A small contrastive image-text model, trained from scratch: encoder arch vit, encoder norm layernorm.
Rows from block 7 of the image encoder, named by matrix and row number. Rows with one number belong to one neuron. Each number is 500 + 50 x the weight over the matrix's rms, rounded and kept within 0 to 999. All counts start at 0. Numbers have three digits each.
# fc1: MLP up (encoder.blocks.7.mlp.fc1.weight, 576x192), inputs 64-127
# fc2: MLP down (encoder.blocks.7.mlp.fc2.weight, 192x576, transposed), outputs 64-127
fc1.13:412464382489414518504506443420575469479520551532507492507632499520599580547455521543494435392494593429527532475529485422519488582543568531460487423501484524545486430497529376454594399547527493
fc2.13:426518507497443503509525520533487515522449552536526514525421592522445458487553591466537511445439481476497449420495509493515470524536480486489499523459534414490481614456551610551522437503543428
fc1.14:535555471545462526515554547488479432472530536491447523512482505552495541520488439484498547505509554498505542498438477470519416566468521547502423403393464483553517488503479545567471450573484459
fc2.14:415558453581476456453522607556582544559515508487519427617567518472561448569561522540416558513488512448442444402456546412434537556558483460485536450476536625500449550557474512562529527571523508
fc1.15:354518466467527545507511473512538293318565511442605400674496593598465557453449455463521607511377597509347445404443558573550635746588418371408515497369369481449498525358443336513467500536532601
fc2.15:391498490457464416477457560517543508431594510375616569485479497349470551550405553555511505488335498518371497388450506427520516552505392569555533589548524647660569490372445601509395412428406597
fc1.16:361496420436259466566490593646425468560391477512636486662422428473468605463572455478606381351452471430515626445453507545538563418392528645407531255624334515541528441740481505400302510451671455
fc2.16:529590447532473434647502527504411614590475488469538552550489556352472560500616317488663627410566443652476545567457573504541389320434489478406520453517447340525525635652435525572374466447487524
fc1.17:503465479512539492562465504496467523490518555507565498555518467508495495551461509493491495502458530472488502550481520521545454475511512499535483506536456500483491465512471539485501436503504546
fc2.17:506515496558452482496544471474486519512485504499533439547525516467508473472430521535496470472559510465510494527471486479566508506423457473547486464376538499471488531459454577448533552472425493
fc1.18:540627547518510566473451420608441588487529435542607387411533598396367562580474463539541425436540579427618473409598507699559593500431502654487557512591561410380518388533498548533501587508421529
fc2.18:577581474549573476477518498480482621557361547503491539492619444452479532499565733571496537516476490491604435503505475437522480556592499464397461577427509349483464467457484611522560480448540430
fc1.19:537474491545486465507503461477490490552485503495557438521502554516522474431479529557449534471437429528492509488514509517546492494546562546438565494478486510507448527556476543500563504533539468
fc2.19:532547540523449519437431590513494530499480519453492557492467462482533527533546459523460548539581529464577433516421504487563507528480522487442404547450470550469580445536482504452509512463446481
fc1.20:425469544491678522447461490478478440469566565508567539543494654505507507537583426507531548440366474507376416595403508498502513595337453458558418540491503444579497476520518654507568555606518547
fc2.20:516497578509632486566516503492572506483525536483449540502376374512536476419469455545582566588564551358493562502504493479507512533493546434509524468605546558520500392624649531538452528355432416
fc1.21:500541473438561512453531594501595508420591519559545491437476462572536502566423583460519521477531545506607523467517479553505458484471442530575464476545499456482529538449432655438485565525547519
fc2.21:444536500507518515478492432392444514434481469440468525530541550480531522535540455503451550497468539449484533443539550507495520536570537535445655485493467498554518489527605459553515472452475453
fc1.22:512449511516573458434508517479483498462467448543538542489492458492478510522521510482506551410561601472501486466510496495540532480547487499513499504478468523485543549488516505484508450518433506
fc2.22:488449511489491448517520434566503489516470485533502518491535453455591621446514522515474567468437512616529500527516482459485466504479475429471512477488467539555514536458442609547510433472551519
fc1.23:443495550555465445561552440528512545490415438504565436559527476510459456539537482493482520508320404510447465544568511530392538548468534483426502618415462454506481466485420374549522421541480385
fc2.23:489435508470524424432471567373523487540489524532633451451407507529468590536503443538411486394427595394491515497474432578558507531555540471515501515444510447470450580497522549537606535504482491
fc1.24:495540547489505426490469483506473503448544554547596459466519465561357459513489521505539543513448515494509509532554490488577512460568519474555462458520561557577544484538483486488524534498534492
fc2.24:423573457489533489638488557485448434500509433510429425466515552449530446444512530487534526496494483567520499526462534529501487483474465511523516479559461478527532522492514450401548546506530520
fc1.25:506478449480495475608498500463487429484465485421492458550504519594521423435474524503523515412556465405467502457524477522441457440496529584431468519420503523467514581592465465517574463436613469
fc2.25:508544411558449425516367541522543560488442464581550533464516508422513452507457495482394549439506435485511581454391456444444581467437528474525479562538433524473531532445527530546534568561411513
fc1.26:456562495557321489494477438493249470502611501539528554535472607579516485479304454475416640363405450506479580566616450313409347497608490472565507608554534579506471485581557388524509567495525486
fc2.26:380395462420372421497510422508574516429634555529375496273537412543479379619637370520484515560541502472631532488383500571459733538439631606508533563556397507520394586541443485628558659494588477
fc1.27:430463517505541493472508486486460482477498485509503497494473537496522496517521565475425616504481496534481523486517521490525523557477532514461479515455488505475500485515532501532449491415510463
fc2.27:536527464534484474583506453456475453552425517499466529533473508470471491469553451539506448511467560512497539555432468492425481484460457512484503487496545535525470542476511558447476477562443501
fc1.28:501506442538454538540549520473415576407592529534424560452489586558463575567507437596441510502522435477512448459515554547591598585561494577512493473530483599480508449511608433438596420492518486
fc2.28:584520419513469447506419519475639527461490462477419489559514409615558498503490524491504488401509576528512514658537490537437458496520478548463432473547504521566502453490578553440550505463506528
fc1.29:574439632451542407577579443514470515362427479478579417403481416420566587538535426428420535456525511484432647448503454476490515276424536621376389507535467503559545346542491461529558451542569470
fc2.29:519598505477446546371504337422539409594555676451355390477410566490516472529471473537470531614435600490507444549408533611529514420626485423515536506546555570464407497525375530561473549471283528
fc1.30:453529549465476524508552508540448553483436502594534463543526513561511487441416536504540554511466483500488442492502521574517472532550575505561433516472458487538522479523534458577493521487573500
fc2.30:493512472542548407539585491442522513500478550488514538505483443449504478417469501538463524511498498456455510576561462507480484496495556407592455499535588605522607573428482557526499564489461487
fc1.31:450518444432487477469546471534430510567526419551626496510568538517439450542462430492497459460487508474482549524593468483538551558483535459538444560469491558464542504569570483546437468441511519
fc2.31:615505440403503529531437557434518453491556538490447484512497475568416503588515504441455458510480442508465464576521488464470487460450548409557609500473453462472575471472480568543533606554610474
fc1.32:468499534468559495524566440473469546489568530553554555505482509448549584540524479362436510480477494484443537538539552449469525493462456540623533516484460533440464465416492489619481452440444576
fc2.32:534476527485481459549421525489510470520499483491510542458437518470440423502524541498546515486504517493571535514468441536545478502414430437424506465430533517518430514511506496422527527559556512
fc1.33:503476523475503490471487448526463540460523517527489465452532503514524514474460421514461573522500518502518547470545469523551511519509546574451510514511493465502492536569463504511465521515471485
fc2.33:476490463492423474499507478487502479493531520481514517473485536509525477575430509529610482496554506394554537523524520510510492522466467478524542552480529484481542503492452526481511482479463506
fc1.34:569494495487559520522553516572470456455508480552472463524533485592487465578526443355542592473551463448495525536519460510476585443567499520481538536515500458447444559443473508537527503580465457
fc2.34:453535586512470386485444520522485429602514424361573455471437493512439479577488464501517516477423482460438495452556571546483425498561499480432557489462504572484568463521525554477501535544477423
fc1.35:456495482512474522491522511537495507495551516471575489539469521461497497485494482477519464497463486527520480496505512507511477526475499497493467550515527519480593449520537484440519473545532499
fc2.35:515531529492524514473524488482477546480494505468461487541493508474568469504496451496500529439521433487496545568455460457483498468544557492548472520472446474506499546511482441548494441492456480
fc1.36:500523574490539540505506507453468488470507464464474503521536397492444507493500494515472538481503518502523476468549530539472479522455521550537502526562469438434533517497507487523533469506532519
fc2.36:551471500495483432476505447469453548506511477522530528460540529531583528452530516486485543526462529539502438493491493554469533513478533486494489558460479510486489505552521574411491492538469445
fc1.37:445490438443354502510579467363446596422516500433318528581345563548650434525544709433444598560378443565670505341411427632451566659519546458489592657524514562470381404413418584527534554439601591
fc2.37:535425572508467460604493445539449608478528391595646573556589465488497499375443538764477428563517605443492421399400546647538470668475508497610538550413568474446460557497457464406447405414376546
fc1.38:463532417474503460461434458414498502420490545464540517449537509522522568473447481499481472411474456478536431478477561507502462436470554554553533472476556532540520569531479485463531518481645559
fc2.38:511562539527479565481527516460553503530488574503468542418524519506481513537468546553573506498534448523496536516527499469486531459524547557500487557514452561436474542546469488502516531535512505
fc1.39:453493531529490523561515510528460564576532509524535463461594510482543474480394517484473477514559612442483473459514487546564514572439480541570466541469448464418481546541527463478509509547540574
fc2.39:503525528458555518536517497547505447437477481491564479490493563489442558566608487559416548580515461473521636322450557479543472574559561539430553507510540487505539537496398492481455499554524502
fc1.40:481502650439436534450628540522521578435570507496557499487530550490458559440513477473485500547508458515415408411462475539600557568474494496464482512540509477509487574511463450569575341546455514
fc2.40:509483363550515546486449590459507426636450435442484450350593602472567462492578453355487494368503417487660435600608394502434547470532531398569428502486503518610473462510532513559472431551534501
fc1.41:468442487498379486509570432314493492369656551466405455529448458508485537572499499474467592531442522573423480454568561461556606539560414515493528605477522492479489515395512585501499506638525481
fc2.41:565427434490456528422524652545647500609565528479384467475491514487447563437531513641473526494511498591527481587362499457468456499520518487487481538433536610690510509451434534488470502462573495
fc1.42:526472510516450491503498515488458505440538407490489526558555501489501512472440472566514570539446480455480514460563542640494586492527581540499560519490505530489535521489531423462491522544525454
fc2.42:447490450507588513484546557577513511476572531555468507577539539435522461523596516509430503458522594477494586542439492505473540534417449477608540382579440476532465435531522572472539436515461504
fc1.43:507508436500484439476527454544491433457482514546510501512474480517432516519408531481414538511484518564556498494546533517597510553489501466446483510477495500562502523509522430563549480476534427
fc2.43:517520503477535438464515510446505463520512543547452504512511516494522472505536520476413455527494485462524455437505549515454486510447484531577441464494507523520512529482572587518530448415570517
fc1.44:555486432526470456468416483477499449427563484543476513508500483551490567561436479498487513448543476452598511473532534518471491516515585555443530519546589593430527492514587441530457494499521475
fc2.44:456492579445493380433514517517432522518436493515478552602544448512603519472595401511520499616511556605484437474499489506480529450477482362562460538521399457502532507445491592484541572471438524
fc1.45:539485522566462484534580435556472573528498562577492482434514443512568475466379539584505538377532520446526510428558462468479440542544467591520529456451466502535544519462489561523519365498575497
fc2.45:542473474510550490597429453555504475430542513515477543567478474522536512412454480428553523567549478593469515510483562479490468469536516485469500346524416475516556423488546462470539543503397528
fc1.46:465487472467518515507464456495517557449535457554495482449477477549455551541475591436395486502485507522434486422555481553421535541549483493504520528573461526565511446458546545565487541490439519
fc2.46:575479474431464599578479505533578405565508584460450420563488512400516533395530533546624469508487522533449559501478478478559479561535501577472535472563484442489573518551479555497488473471527453
fc1.47:570476505538490498540539476495527503475553518525549485505515461507498492481481488488494490467487526470544501521506509537464491465545517519525478482524478515541480435535492489511486507479494484
fc2.47:512465525473514465505474447535500463500527533484462499555480525556488543502522490399484515480525511573461507504560501471531467491465509483488518533478586506419472503463531487488582505560474499
fc1.48:537537514514494536557551494531501513512531535540520476477526526482643484413485493539435518441464526486508519551489591515480457519535518561506516510522430526505503459499596476443594528522448490
fc2.48:537545475471506494571519478497472521439491515509475566495493493497538562535523514520502478527534469479474521543554480468522473457505460436547528427461534523483524577546525554507447561478551497
fc1.49:489563497522512505627460512476511472500495445349608413553489494457507606475579413435579528531446433414543560515566520567458479636586486611441525612419537545459487532495391539554452475601499485
fc2.49:412518383516619484562578441544474426555485482577433567485447502519462560457591380566545551460469480504485497452524394505503503448469615585504473518642583469461526503449408506543508374481563628
fc1.50:524552450452484505523555517437470450502525513539481534519483498462504465530471503529450477484534521485520544475541510507484484539515514566514488533443502538452512509468484481520503515545542554
fc2.50:549508424460447447517463510565544476572528490517504474496494490485531520512524533468520506503526539495520528466427503528464495507471530487494444538485495511501512431517563527509532417512499504
fc1.51:488545549352464470460543525457529370494454570446549537561536422477449488508548559436552484511462461488367460486500476467498451598497520518521444469529523472505517619517410476542525462494533632
fc2.51:460535468546462546542470414410512478464516437429487533425517470561476645514460474501500441402604423462554533602533483449557419515503459570518385639656471434437491523384520621511556596535499587
fc1.52:552504473527532454528513465442482511486482575518578458537525503530522512485460541509485498481452502509516552425551486454480538473488577531490565543550501503507516526499440439477502487504537499
fc2.52:473563506417468509491495471430434578531433437442488498539505470489527521487523500525443489498488508494484489436473503537523554521537422487474478606422571499501546499508508551462447508484547521
fc1.53:531505487463525500546579519563472476516572430503554512550546497524576548496461485510526508466499500452545509512563535539431469522513554518514420490599460447573490526537488515489405447537513518
fc2.53:529535483495477578578534449526490552567583497507531527511512491525434517513590526520457483472496487574458473577561576488467490496511468506505480513490491426452484452535552481531481534531503577
fc1.54:432411491576478613566552512460430643442467434446478493685567461370493564406572581447493453425477415404538533495482566541555487548560441631504560479575483502470472450337385461444538537487510526
fc2.54:506594368526354518464511508506554496508528409622436530519560502634394507439481510505523483505509551581544428448533487666477528545497487568443464368526531579491514476548532532653433449484439488
fc1.55:546592469554463490505505504511444506462459396466443519486526487502525440466436505554451566499518529467452437488561434470528536504473470498520467474480458446485508541493497561528492494513575491
fc2.55:426500547480440529456520556548534507545534469521516513519467477496540522432485567539530534474490460424463544465514432454479503405569616543561462463535513501493528494456471439434482382552512473
fc1.56:492515475498471471477508471423520459547526535506457541459479557543430463487515497466461601466493444549505492502510509526550516472469561518582438489517504489567634503527507538584472556418527519
fc2.56:489523575455538491546463506435479637493498470502473487486596516371491539555433464444473396559586549569499501482497493534466499462497427521530499458594457490428430470479528465470503514470552559
fc1.57:471465440466547488562451475552459563454497496543445586551482507483493584478521603473541573526607456471474522550586604428560491483498587472568483500545498580498499546492500440576432390453518485
fc2.57:615544481494601480438528503526430515516493471422555471458527536473451458542427453596513478539460515469470522510476426570542467504527454577523492429509437436481512484526504540414515483541533498
fc1.58:516524549509532455485507522500517541471501508477501509446521488511512502514495538536426517457494479493591479450546507536533524491527497519515503474463484509541593513529436485559529454540483481
fc2.58:527552454536552518505561528503520469484519496512430494509497494489544444481457579498459522556519502521484487507493409528495441506521521522482491501472481491401514511494528498550569541515455524
fc1.59:557615453476533494542495500498454565472430455536496535521486523486464494506471564508536539511454529498514515464504559530528518439542573499573487509466498546474501502529446509578529487477510445
fc2.59:554421454465397482511495555430469554532578552540526443435511478533481531499533543469503519456443518495527468532520507570579540515486471496416441485479449497530542493527492544488490406451443522
fc1.60:443495483474552473565445534511414527466473554522492461522460488425477523488518590484441560477572466477511483511562589525441489493537491554547457511504498546525557519538507522463539485532567509
fc2.60:466509494570513477572542402579433477534543523540510526506547506509511561470432491509541507438445491444491472508484477472437500473552500491575525496531518518456427487501516512500447482534490490
fc1.61:452491549508493493466490492525476526564460454538537518513478474498498525491496492485465519464575477512484453449521487483492534559507532530511471505519487569537560518517521513523522485493517488
fc2.61:472488474478516462496481479476492458448531491449447518544490511468532495463462528441500485521513544482468512453532497533537515504494509438480474449485540525520515476495509476562502522477498529
fc1.62:476548616479512479468554509399479525444472477509546459525452483564454476556526547471450470533531538442528534491505626533479451454528484493487524389470480554520563469465494441540422498527537574
fc2.62:463430525471428486474475476512527515574431517506438468531519502498511459469481459546464479481568554401439451543521457438506490560563533502525456582520600447482572473482557471514567490469502453
fc1.63:543517516504550470477492498568466507488512565500474488532528433492536548544512552473495522547444469459497547432519520555509527516547435500489491552470409515507535469546554465510445484478486490
fc2.63:463440482481533485497504485448432470579495496463479527523493558477489459500460561533463464424505518510487515550553529532524511590534505485451543485484514481552480499498538547465502482506566506
fc1.64:514536507548546458543499530460436534493482512505567532561505478545497578550441553434520457549539495462549456496589487448561419508531469499522577500578522528712542427406477488484475468530552482
fc2.64:458464571476442518496497495440497538577548487613444499527550539470450485409511487593503485552487512554480519497466480538430563429445529475558430451486511387496484478517507539480537551476525517
fc1.65:503378476577541495514529547610490562417437642509547512520488584409495385546588483511507466615418486431467638381548507550515542492510480523458529475536544550543395569570350507417434556397530598
fc2.65:551543480508477412396476457433559507557480446460501518492507428485376595548479548527450502491483570507520417542485591519396416399554572490418563476398441512429509474497541495498488578525527441
fc1.66:423469528470535485575452481436443534499459496512405445547539455434418474523442410518514558399491422445603500534595501454550477553625545546431500439583500497563646461562535505441513461512481429
fc2.66:524522427525542522515579451506415522510525325485586565507507539519526554573483466547428418602435480515503543502417448565416560512462486604493419438452614565450449491578532522482403451503486502
fc1.67:483492461561494504552534526580448515434565527569478448461514480484524514561454469515493521482518461543533552486540593531554493441520463474539470454501535508479464492529499581516494453557519506
fc2.67:494613573441458508516547512512533447501475525446526605511490514554494567489508490469493552508485547522522495524457523442438506510459501493476471592518421468566533515562499532460518462559510552
fc1.68:487498483486514501504503421462467498435481475469509512497502526461465524518480532458476527497522483508489528489459537523503512513500527560522492491468446532543517484486498518550502443487477491
fc2.68:480467521530427461449476516503555476481481502530490516456461468599534518475540459487496503529542549529507470548519480445565507544484503492512505474486467458466506478554472579414528500497465497
fc1.69:475509534496531460497529511483500493495493492513583514511500544482479506497517518466531471465481508520447506443427552499542526533475512491532493544469516464484523466485452399525470535456531481
fc2.69:434469499498539559496484501477478559524494457516537535481515565485530566469515543501539510582466511475454516504514550516489445449446467502528536450541466500537475476538544546524498491454492505
fc1.70:495563456527556538560431524495382602539478434461455445556398474482444474448486522537452522500466524482557522344405475377509555490495579392475491542584565503529608557544588469518502501510503531
fc2.70:585450433478407543431535461509504492505512534528544525466549515468492450586518461430459531491507504455542468594500485468494513435579528508512574481478485489472475423482521477467511519583389527
fc1.71:485572548557512487556521486549429436466534463503509485546529508442509531550471549418428509459474491519490545429488509455472553542586448607571506477475530569556487453575521474534572571539454559
fc2.71:528514530517555476442445514453583511545482572474514557488588470570577570474475515520545517545492474495527468624558546511559552475430464479457478584527481503537474467587514547457549401511482536
fc1.72:519499463538525459505477528507413530519428496583519503486521463549398477501466449456458495506583480509503475454444506509478569469510498524481485457607396454515530528488459476469487490541454561
fc2.72:509464436481568541497544547470406491439555521496545526464510454536525561395523492571595524479576516481468461478508415581479487477481464549389449497426595437429532353450563509480476460503452527
fc1.73:445447499460593495550548482405453546568470418489369516476531536408483501600437548505596467629499403457315531488404537613474529379487563543547513388586414585659528521513490442596471567423470499
fc2.73:457502527500505481493396566533514632338474560533414395582578485538584549465496430583517424364513519453519385447571482472512504503464466510477669526463518480612435398500561588595457367564423492
fc1.74:469439525440516528427575464537502601493533524530491483494474478429582471484437508427459493478523455470445537456516526487483485575569539517521417479501469492525470469485568469496512507504533544
fc2.74:467452506488420485495523495498550480438524477465509501476545535551464418435524545581477540536559491537512491458512469505534506487505496457526484562417489512483498531490423498541488514503524459
fc1.75:516581584426481475370590502540583597449451525374423478708517448498584452518514397598490532382442579438516501632467460486438425404631599300517420585463390505589580408468560456599510555559425560
fc2.75:340498565645559588474545459444624555436539410494369526434510374493461551502483547524541454447526592509508436401487430392443501335418532451504527559519491480501453430533491438535403485550491418
fc1.76:500525490429505558510528510418589393541527615535588539350499557460542559539470537551510522473493572456523496437525515539435517532492604445491490539489525518550594546587498477511516480527538455
fc2.76:541461487519428458585569489570507463557469540501544496501482471429493459479535580518462540505529512607459458401450543497553628559426452478495465511531519497433436437488441397446505576535472509
fc1.77:486620523428450501549561519528463468457433473446530511496450576508503500572486521402473548450587392565503504491544509486581615616456603560389538539534553571557603494533454440492350433392611596
fc2.77:440474615477569549517527639445508595492351420559498492488533450555463509544532480550423365513476536362566549529453435538452526517566444539442464388485489360491512490471467596412538425539520483
fc1.78:508520481491527520591523469570585472384489513572525490418515508507552485531474526412404472561468406524536500466465473504534548442494453533529547560637469449532517454581480496673502517486466522
fc2.78:572539541504547513493514487524408527592570431515455467391537481388521542541472571614446562426615355495568398456517502467577551465508486494481419581392514481482498515485475581475411451584514491
fc1.79:492530551476498513552505507563491497495471501452567533544441545551583473501432593495476464547427506526571478513487526561480498495516459429478502566463448493487466510465569452529514458505478551
fc2.79:498492507473411427469504532523469477465519496555509448552556511476419525489621565470530546470507474492481529480488451471542545507500549519472479528454586466475497514521458539468565432498501448
fc1.80:453553457523479496489533514495439462505483478438550475462535495539510526520465464392458450457543543435514481470504499561596450530518486547510477550549461444612510509605512534453483438530527469
fc2.80:513497423441521530515562490481568546478510404505506558443550514437539496418500504455481538530494482483532527517527535475486490478492462509448574520497543430510478584382464496525471487501439439
fc1.81:574507467406528467480520497417444512451437573443483457467455488531502505533473568517433499417628541545513460564514560418520533495452432550621477513510489546550458464574486482518485371481497449
fc2.81:506427408447543473457435474411553558397577479515470469559583521412618480483395456493608553496542546502491534422477533455551572446556498475536634501460512532478509569469477595519505567465514466
fc1.82:500458547452534524608576446503389600536516441525485481461426599506542573394555474605537550474497605594597519387511610519417522498488525489487450575489525514617395457639503565576477466599482495
fc2.82:536503491573528498396465492468547532497495689453385553436502562419499545759530555578362565570603530445483539439625514514552388504570419501567487543405553549528479607393479509440555480525516465
fc1.83:608412553492710504524520517564555453526503505451512480644501343514532558535542532596426542386496538395422491474452542527498451416416494439535589526485502406488489526510381642288622401470594531
fc2.83:427552518452401496501527535619507679553557504588448446509564495470464481615571472472489502626415643587537478440583548478563351553506430483520468420453466448588478628541565446525591523599631489
fc1.84:475474519522500494467425528440467508466473492493558556536505488506450512495475437468482483494525514534470489513506547492515492571472475508502509574490518508502499558486497446538511530524566459
fc2.84:558523460514487511447499500485540494494484486446517411482510474510551525528513484498429460495506478420508451553475493505502510551525491564487534515500507477503504500539485545527423475488419469
fc1.85:472507577500451526469420487472487540509474482497534451506487463446428483383497469471555503525455483500500458469419543506464511509523458549517426401421487505475456447487463487537458563540466571
fc2.85:495484375439471405537630598527507411536519506569517551468504571579478451570478546486525500412527489550508464445581557461540443566427525541550451412594520519552447604508444502481457481511561470
fc1.86:517415516472491554490580468476584496522413434469502539546480473497508516520509563490414502478438471515441501566519535526463557471611479485516541565493413500536553536609499482433552548547532489
fc2.86:472436538499512521526512504438534458467492396528523581524531552561580464487481506425556432486485511531519509538473474498495571487431466508516403479516402584498535493450462480531457508516498498
fc1.87:489562450527368504509574448525463538479378484414523482471446500550536482460494443342463562380454563377533494505454526587465546531558485462473548485423342449428470462502362507603368481483492393
fc2.87:603501640465489488488541558513471474495488482474454547635424572479437425477551543564433370535572449535524554596424457514461453472570478443470494459535555405597484518492437591395591546531516507
fc1.88:530518449581478490526472555514511469451490537467523500525510510577521467478486501454461531385514528464493492429531519515473436558477563494559385499531530519467512556510458468530514551516489503
fc2.88:504469456482505495587489535565448482598529539510515505497550516498581489495473544489508489548480512526506540594464550463508450478478452536548477512529495512479506409514586540433532532512569500
fc1.89:410494527484501490501579432617515563455417501565542492580504575510425507498524532536498552425513535408526509486562432556456509553533531558529514563501471551521552502495550566492523418590411473
fc2.89:503434556531440555572504497502499527522523555599407460412547560551538579518457540477513527533555463456516450480477430499548490511542478519478454468520546573545473470445565434555525561365472478
fc1.90:560532425504465454515474472507466415467385413514444429538396477481543497549391518452539452515576482511568485565611540530466431553417567517492516486511459570537520533433576522464522590449476455
fc2.90:533459576576632488476477516527517523508523422457397578507488595470470552544426516489448441559412561520458523532575448385487501465576548487534543477459455489624521482484592460528462448414484438
fc1.91:485453474503470500541545465514470569473552453477527400567449521549521553484522475530408543485517498442492513514535477453459453593518595438484462520536506566552506474565441475511569443458518490
fc2.91:451475467456511476480529446553521493497425484495505484538492518505524478457494566543628457422482506431495511572482532443437503354486499476532489469396611497491506512565525542466438530474443569
fc1.92:458545450509518479485467499465455506469476497483503495502515472561473520495525566425527493508466448510498583393512488554492524539535599565538432610517474486499560508541475483509554501445569551
fc2.92:559437513492550509506506573472482440473474489488490503474535493513546498449500425546460417464512449432521566498509556552461476469511541493602495467562519514441534529586504508557559474522544506
fc1.93:416549537499468516525508514475457521526510459524504538488591546438475511550489434415485502473465470448536587439486549406538536583431492502445404472545577602534558498521474491546476469487596457
fc2.93:580485533629499471623566452475534509420445650502506482461460523543446499475515492501506536551505521491489508555511571499590502432515525474519531563438419496468512500475495512488503574494442561
fc1.94:468436500566558509460478504492497566532543462572429512511515475479511488515502516522433573443400444493529584470523487600517438496496477521544503546527533560533547488527519460461458455542465583
fc2.94:528599491458455556579483499480377448487459493512460447455498534552447467482400525574586502561591452498499450538448483491491494512483482495506436428542429409492462541494476496539552475443541442
fc1.95:559482509507490471523519525478481459517469505543536454530473520532539454457509492499465517539479517479433517545495484490502494446506528472529456447587515550481540509498495504531514471493503516
fc2.95:497511548458510514474521516516484461501520531521480458485561495489499487507492534519485533506522471495492487514481504475500521546494533513532482533451538491560479527507457482487530549553558476
fc1.96:482561546487539480493571472469469515494575547599483540510484488544476520518459419534456474512566415505452484541514484540511485423547540473483545537454464458554513490501527462559431484514439478
fc2.96:439533444496509463413523521479544575478513478480486505509548545436499560415477470585536424428515447442533550493437432554610539598501465469475487486507533449489506521602621600481515484469502574
fc1.97:453579597497590563511436533426451495505493383508542529591548405520523496524540533467473512501590572501548499429559488472529383481484493455447554479479482531561578534456433591610563551461493457
fc2.97:484433518531490571443398544493469479491493499479521496491519524562568507501471466528463605505510405518488466608527479597514561529522545458449456371528445446430501576567566408463554529437576541
fc1.98:502472490454445513511583491475540540456494523470563471546486556452488531515392396554470522576492421423413457597541495503514546611405516499503509513564508517469553444422537512455439483534481466
fc2.98:470432445593457456475461446452555459544558444530500439454608459490531518475420634456463552510453392497592458525493529498540589513588474428593590547508385475541466451421377626492553460465542415
fc1.99:515536396490511558538515481503455492489566515427469485567553473482620547408466512451479555517482438467444580479514443530529557546549560587483543457466473492445548478495499561558495508554529477
fc2.99:503496485536536425549584537493518453585377592492451488481466495482437412599552553346373432494558616521445488433561426521499480535532442467498500580507464444520534577591463447446529574499425499
fc1.100:473489502538530521525496477531500481525510494520465488525543494531523499481445523544472514478540461498477554468534518524511528491517477478504512504516515528487547482549504478522506492492504501
fc2.100:467520481528465516512553509490527474429523492468514526487524494490483561504498481507489497501482519509498523502457458480521482515497499529498511483538512538525488504488474464522514530530499495
fc1.101:504553502529526483461526435551566570533499517464474577515502538517502480466537497487533565467511419510548489470577494454534457537502520512516510498468450499522544549507455543482499432528530467
fc2.101:456494493477515554470490443488450452562544495538561479528472490443558513528512582468474462457508528462484495541472471488408452474533580473531474558488496493536485502578608491509497475556471490
fc1.102:509498510508519476556474516505468494482530502530547449465494501472461468517452499505510553477462518496511530486512533547477509534532474480529498513456566513483458469482510493497516562476485509
fc2.102:557502494506500466457560489492469497474538491471537562554445498504467469529464471491508507495493482502483498542507502490486460544499507498485500465469525510521518480480476514539557472490466488
fc1.103:474526497433465495487509475505495573481559525566471484470465514521490582532492491481449565462524521452545481523513513501502459436549561485529502498474453519531478469508473512468545560481505454
fc2.103:466488513576559535473558491536519480534575430514577521531558533443508510523519521481519452497538490530509442500456516497499506483430508459535486500527486488519501476500445535402524447524533489
fc1.104:548508437553574519478510454534617532456487499532543559528459510581442532465501515495461513537619506397500610533495478507536632552548516445506535489448444460520552532536579391516441448464567548
fc2.104:486541523488527505613450418393481529561486483441446498582548469514497526584516521456522492430426461465470534526521417494562441557461457527545510523490577497463606473568472494439540561440516477
fc1.105:504518577397463436479503468539579488540545451520436378500410583552519569494480506478501504446468491479417570408569449549506386473589495466407544410529523440546496513543490485460489504528499583
fc2.105:510484548471437494487623548402487636496424491478394533545579541566513497579538380544521445540547527515431468584573447440451495611593583456506487546498480503357582458467433475405518546587516516
fc1.106:522465508436482492483526464474513514483461488537564443446507495495516522441504496519494517517517485509543531462498549470504515525528485500549519559496507482487517533538482474544466471504507512
fc2.106:437481506527452436527537541533531506518457538510488480521495533491481543520505498482453480551530493466503441517474506498510498455598487505485495470516530506542435533402537488446483468487491491
fc1.107:479503574353501440506450426508579456443466539514514487544443482518480465508577524521514522464504456419341547570504512495480546486545506536555541554498496502569545486511431429540477515488598519
fc2.107:500490498457497525509469393542552476555511533408501492538472515542547466480527512512543427493497475495565559538462487487458496490416508451617527506523573456465462411542537571480490536502424492
fc1.108:557493448498558589484476545579488547601405523562546505463542508542520505518589492488507449518531385502422545530518510424586505538596452490557555477361527432454519487503426492457434518521546480
fc2.108:492561560524616422516478414473514428548523476523544453464493442443445407433453544399496463607541560678430492467416689514486476446426428417478515456486604552446493483432591485468534562591437567
fc1.109:505447495495462538582579548495481499528489508550451468502447517530520547493462417444517496424495466554454531496496591489490567604497479506488393442558518454599492469514458559500450528631523493
fc2.109:534469485531465456563585481531456440587461476500515465477522513451475426532467527546504520503495481518486513524524455588525452503538521473507612517457511455448466358434519450520556521563452481
fc1.110:508485469507481513506512476467529593513509444559498532535528475481496489470483474533486484409446500523482513491456498537486535520520442540468444466445400581417488470540565639534448490517517459
fc2.110:422520499451506492425470519498486482529467489522547516529520548585518490521518539477540478430453487467454426486514440532478502557509487456502528525508536476470501540492472532514468533528506514